config = dict(
    arch='unet',
    model='spectrogram enhancement model',
    dataset='synthesised sound scenes: up to three everyday sounds over a background',
    train_examples=26041,
    gain_aug_db=10,
    n_mels=64,
    hop_length=160,
    input='log_mel',
    win_length=400,
    task='enhancement',
    loss='mse',
    norm='groupnorm',
    activation='mish',
    weight_standardization=False,
    pixel_unshuffle=2,
    widths=[64, 128, 256, 256],
    blocks_per_level=1,
    block='plain',
    attention=False,
    upsampling='pixel_shuffle',
    init='torch_default',
    optimizer='soap',
    beta2=0.99,
    lr=0.0018,
    beta1=0.95,
    shampoo_beta=0.99,
    eps=1e-08,
    precondition_frequency=10,
    max_precond_dim=1536,
    merge_dims=False,
    one_sided=False,
    adamw_lr_other_params=0.002,
    steps=7400,
    batch_size=256,
    epochs=72.7,
    lr_schedule='cosine',
    final_lr_fraction=0.05,
    warmup_steps=140,
    weight_decay=0.0,
    adamw_weight_decay_other_params=0,
)
Rows from block 5 of a small spectrogram enhancement model, named by matrix and row number. Each number is 200 + 30 x the weight over its row's rms, rounded and kept within 0 to 999. All counts start at 0. After the name is the row's rms in percent of the matrix's.
After each channel's rows are labels from the 100 clips, of 14848, where the channel reaches its highest value: "peak on" is the class under the peak; "responds to" is what is common among them. Only what is clearly more common there than usual is listed. The data: synthesised sound scenes: up to three everyday sounds over a background.
# conv: 3x3 conv (model.decb.0.0.conv.weight, 256x512x3x3, each kernel summed), inputs 412-511

conv.213,102,188,243,195,195,201,216,209,265,184,232,228,153,233,219,183,200,162,201,196,214,245,208,206,190,246,251,242,247,240,149,182,163,232,231,172,201,220,208,205,199,193,181,228,200,250,212,197,188,236,230,124,194,173,175,194,234,150,195,275,227,229,172,224,181,170,226,200,166,227,214,204,209,181,208,241,230,174,181,263,202,184,156,244,232,226,219,189,212,200,236,218,214,173,279,184,184,223,237,219,234
peak on: door slam
responds to: background: none; door slam; first sound: door slam; footsteps

conv.55,101,202,216,178,215,218,239,234,158,191,167,215,206,180,255,231,208,197,152,236,245,141,203,203,151,212,244,194,162,218,257,178,202,200,189,172,127,135,189,127,197,216,165,220,139,206,264,179,184,202,213,260,176,184,159,158,239,132,182,190,215,171,191,186,209,207,124,167,162,229,204,229,185,216,168,215,149,194,231,153,174,183,200,228,214,169,204,206,208,134,162,219,164,239,193,175,179,164,152,198,236
peak on: fly buzzing
responds to: fly buzzing; first sound: fly buzzing

conv.72,101,189,149,220,187,238,229,164,168,228,158,194,170,206,145,242,223,239,164,214,165,305,113,181,203,170,225,193,131,206,183,245,175,171,240,226,200,174,232,213,214,198,151,155,152,223,213,198,185,259,192,262,239,240,172,188,164,170,229,263,191,238,191,182,199,201,190,165,187,178,163,228,152,228,182,186,160,244,188,252,214,191,191,204,212,201,197,239,205,217,173,165,217,170,250,200,205,214,191,200,148
peak on: siren
responds to: background: none; siren; first sound: siren

conv.210,105,192,162,243,167,196,160,182,144,121,139,205,176,155,182,191,171,170,169,218,176,150,201,172,199,194,226,214,161,192,187,257,179,148,214,142,188,182,150,214,166,181,199,222,183,234,177,201,234,187,232,249,236,188,174,188,251,231,221,231,210,228,154,190,148,236,260,280,219,211,177,218,163,195,189,132,194,232,196,211,265,268,168,206,206,148,209,267,260,209,210,197,211,221,145,218,240,175,176,210,183
peak on: whistle
responds to: background: none; whistle; crickets

conv.67,109,188,199,153,195,228,187,223,188,180,186,250,242,212,136,205,155,172,191,220,155,166,175,277,166,198,213,133,244,257,168,253,242,142,210,188,169,190,304,185,140,229,213,190,221,191,201,234,262,196,237,192,159,193,223,152,208,212,220,189,219,218,213,250,217,159,206,200,185,182,179,190,263,205,174,243,97,192,203,165,211,270,228,182,225,204,170,167,128,175,146,168,192,232,211,231,317,180,205,215,180
peak on: church bell
responds to: church bell; first sound: church bell

conv.171,104,220,235,231,170,227,208,171,173,253,229,181,250,159,230,224,355,198,184,249,191,196,236,173,257,192,182,170,165,205,243,283,186,236,248,177,256,225,142,204,193,199,228,179,169,203,222,213,155,140,211,205,212,198,221,217,155,222,238,216,198,159,177,229,190,233,154,205,253,184,203,201,180,225,222,120,114,208,190,184,168,186,193,194,236,187,191,216,183,239,205,201,232,239,214,167,244,188,210,199,190
peak on: door slam
responds to: background: none; door slam; first sound: door slam

conv.90,122,188,223,203,181,211,207,143,195,197,236,247,224,197,225,203,177,213,136,284,170,166,140,173,172,188,234,256,188,219,291,186,165,169,234,238,229,220,182,238,149,185,183,248,232,115,203,219,189,172,183,252,253,169,179,185,161,180,226,212,180,161,159,180,168,151,205,213,212,212,196,180,213,228,169,184,181,245,159,174,176,147,224,220,216,186,148,187,286,192,224,179,214,244,239,183,229,173,247,254,181
peak on: coughing
responds to: background: none; coughing; first sound: coughing; door slam

conv.237,093,241,195,190,267,201,238,193,188,235,150,223,212,316,225,180,221,183,179,174,199,193,209,243,224,194,202,242,237,176,139,205,165,198,217,214,230,231,278,186,242,221,136,174,158,181,172,178,212,156,194,223,254,194,230,237,236,148,238,261,176,159,216,186,155,199,180,222,192,165,258,230,189,226,171,160,177,211,195,224,222,185,280,219,213,229,219,226,197,190,260,249,204,141,244,172,173,157,194,273,197
peak on: laser zap
responds to: laser zap; siren; first sound: laser zap

conv.84,107,163,194,190,233,206,222,199,180,200,204,216,173,207,183,192,220,216,240,226,197,215,171,222,234,256,201,175,165,196,211,200,185,252,201,196,265,163,240,235,205,204,220,199,198,180,258,182,223,199,151,189,238,259,269,218,181,251,186,241,169,161,204,193,178,221,183,193,238,245,178,243,189,147,148,174,208,192,245,180,195,177,191,191,182,192,146,214,190,217,193,217,197,199,122,198,211,168,210,166,241
peak on: whoosh
responds to: whoosh; first sound: whoosh

conv.137,111,175,228,198,248,169,221,180,189,214,195,90,191,189,191,194,198,189,187,127,214,212,220,230,239,190,158,153,158,223,152,173,242,231,147,242,167,177,174,185,220,155,206,209,232,155,171,244,192,198,174,175,156,200,167,214,213,170,170,192,167,175,235,222,185,229,214,183,223,250,209,271,198,204,197,182,145,238,233,263,169,211,188,234,230,185,218,211,159,149,164,266,180,212,192,217,147,224,159,199,216
peak on: whoosh
responds to: whoosh; first sound: whoosh

conv.142,092,176,215,201,238,210,237,171,187,153,209,260,221,243,194,225,213,176,143,203,180,173,215,255,213,242,276,212,196,199,173,197,218,179,204,206,226,184,218,184,217,234,203,184,240,188,162,259,134,179,249,186,221,138,319,178,179,206,221,195,178,146,229,232,204,221,213,209,263,188,313,178,253,108,216,233,184,194,198,161,204,178,302,226,107,236,234,195,225,215,184,214,185,164,154,193,150,178,206,179,230
peak on: howling
responds to: howling; first sound: howling

conv.227,101,155,235,140,232,208,215,190,200,213,167,158,232,251,233,139,281,185,192,239,252,228,207,127,165,210,228,174,193,183,169,258,203,184,197,190,160,164,237,190,169,239,174,186,187,229,200,158,178,219,223,208,185,176,251,199,127,268,160,235,178,188,226,217,197,156,208,208,206,210,255,200,135,178,163,195,249,152,222,172,188,303,200,213,202,220,242,245,207,99,219,238,209,196,255,186,203,153,208,175,185
peak on: coin spinning
responds to: background: none; coin spinning; first sound: coin spinning

conv.41,104,248,142,165,145,173,247,199,261,228,201,216,203,159,220,166,229,202,177,129,209,180,299,144,247,172,179,163,206,211,196,221,180,221,182,248,194,169,244,129,191,211,209,220,192,152,191,153,185,208,197,175,185,193,188,180,211,226,226,190,235,216,208,218,198,201,195,190,245,250,228,182,185,183,192,211,218,215,216,160,223,176,169,226,247,196,211,175,177,249,221,198,202,215,231,182,169,159,180,220,228
peak on: fly buzzing
responds to: fly buzzing; first sound: fly buzzing

conv.76,088,188,215,211,134,169,225,253,205,166,187,263,169,150,287,253,323,247,235,219,217,240,195,296,190,218,183,224,196,236,235,170,157,247,188,180,222,162,139,222,221,212,190,220,171,160,200,202,179,163,186,193,167,181,206,195,216,147,223,107,183,161,234,242,182,196,220,185,221,203,236,196,200,146,222,165,155,196,174,178,186,189,250,167,268,212,231,182,141,214,205,252,140,232,215,178,224,188,211,211,190
peak on: water drop
responds to: water drop; first sound: water drop

conv.89,102,194,266,228,175,192,212,236,196,155,265,192,147,178,239,200,244,187,199,212,224,227,227,193,163,183,207,180,203,203,175,303,234,230,187,184,244,213,239,215,230,186,199,223,171,175,137,206,249,246,168,258,188,248,183,195,189,147,162,182,168,154,174,185,241,194,150,178,193,225,212,205,215,182,215,189,146,227,170,175,201,199,225,227,198,253,212,183,145,249,207,201,183,173,208,138,180,170,204,188,194
peak on: howling
responds to: background: none; howling; first sound: howling

conv.68,098,182,210,159,124,187,162,128,142,182,106,187,157,125,232,233,229,229,217,215,213,214,166,222,189,237,212,162,168,159,177,142,165,254,156,204,150,172,191,191,253,253,213,195,178,209,135,172,145,239,215,224,164,159,213,219,180,226,246,242,184,227,166,206,222,178,187,151,206,218,175,273,177,178,181,228,206,201,181,149,210,195,189,178,247,225,173,230,189,208,220,224,236,226,175,131,171,182,195,156,236
peak on: fly buzzing
responds to: mains hum; fly buzzing; first sound: fly buzzing

conv.152,103,247,205,162,274,267,201,242,138,219,252,206,190,276,205,222,208,220,203,165,167,160,235,208,273,176,229,219,210,207,181,157,200,177,193,269,197,200,167,225,258,191,167,162,208,179,207,198,177,215,177,220,179,233,140,197,220,202,236,180,205,214,184,187,210,231,252,202,180,191,217,211,190,152,145,201,279,225,217,211,258,197,224,265,200,199,225,149,210,180,187,146,208,192,200,202,151,194,170,195,191
peak on: fly buzzing
responds to: fly buzzing; first sound: fly buzzing

conv.13,118,171,187,197,203,214,129,240,210,174,190,155,194,150,230,264,189,307,205,240,208,187,262,220,184,186,234,174,271,174,241,170,146,214,165,160,160,168,204,182,191,188,188,204,208,185,162,223,206,217,224,185,170,148,207,180,205,212,222,213,200,240,228,224,182,157,213,214,189,259,206,188,200,247,203,161,236,194,188,208,222,168,214,177,214,252,241,226,236,207,185,194,225,133,236,204,181,233,159,204,174
peak on: car passing
responds to: background: none; car passing; first sound: car passing

conv.144,116,219,174,179,256,176,185,215,149,227,122,168,218,199,137,201,193,225,246,245,162,215,230,226,136,202,149,208,225,181,251,213,164,278,190,236,125,119,175,171,212,210,203,184,200,224,248,203,209,212,188,278,233,193,190,217,251,176,169,177,191,270,181,181,202,216,204,157,198,241,172,278,222,200,168,228,301,250,243,216,113,204,207,204,174,191,253,233,246,186,191,126,169,196,179,177,154,221,161,170,233
peak on: fly buzzing
responds to: fly buzzing; first sound: fly buzzing

conv.242,118,202,247,213,171,173,150,199,227,218,199,249,223,160,134,178,190,217,148,149,173,123,159,230,150,177,214,155,235,223,181,251,137,157,214,188,236,167,239,142,236,199,192,178,151,194,246,216,165,216,211,156,159,194,170,209,246,227,191,184,177,232,164,258,184,199,262,212,212,190,201,181,224,200,226,165,227,207,227,287,192,196,194,229,181,238,142,155,174,213,230,211,224,244,165,163,247,147,220,212,185
peak on: church bell
responds to: church bell; first sound: church bell; background: none

conv.94,107,195,211,199,270,244,202,223,176,227,141,178,199,209,160,181,196,189,202,253,198,152,125,244,230,190,245,207,217,162,238,238,188,192,236,118,269,232,190,213,158,157,253,226,191,205,189,186,228,160,132,299,197,206,224,226,181,172,172,206,219,263,210,196,203,210,158,195,190,176,245,193,226,217,230,224,164,205,160,135,258,190,188,192,239,213,198,125,204,165,245,218,120,205,183,274,134,149,166,168,180
peak on: drum roll
responds to: drum roll; first sound: drum roll

conv.175,092,260,174,204,230,193,168,205,236,187,277,209,232,159,219,188,142,186,234,150,218,211,236,204,242,180,140,165,194,137,199,254,166,240,253,215,212,184,158,214,235,195,196,192,167,141,178,210,231,136,194,208,191,232,273,256,181,195,192,209,227,252,190,194,210,237,183,179,184,241,188,214,234,275,267,218,178,225,117,208,117,247,169,219,242,191,230,214,165,222,211,257,220,239,211,167,166,208,177,157,195
peak on: drum roll
responds to: drum roll; first sound: drum roll

conv.110,105,209,164,220,181,215,169,174,193,205,206,196,180,202,228,206,168,169,199,207,185,247,197,136,230,195,168,186,177,219,178,202,249,192,201,244,156,241,216,227,153,194,205,185,209,342,141,188,170,198,197,258,208,236,215,218,180,222,167,201,176,170,169,168,250,226,195,212,167,216,228,203,198,192,216,202,161,165,206,230,227,206,255,242,200,161,178,228,228,222,229,194,126,187,183,217,200,225,195,211,190
peak on: car passing
responds to: car passing; first sound: car passing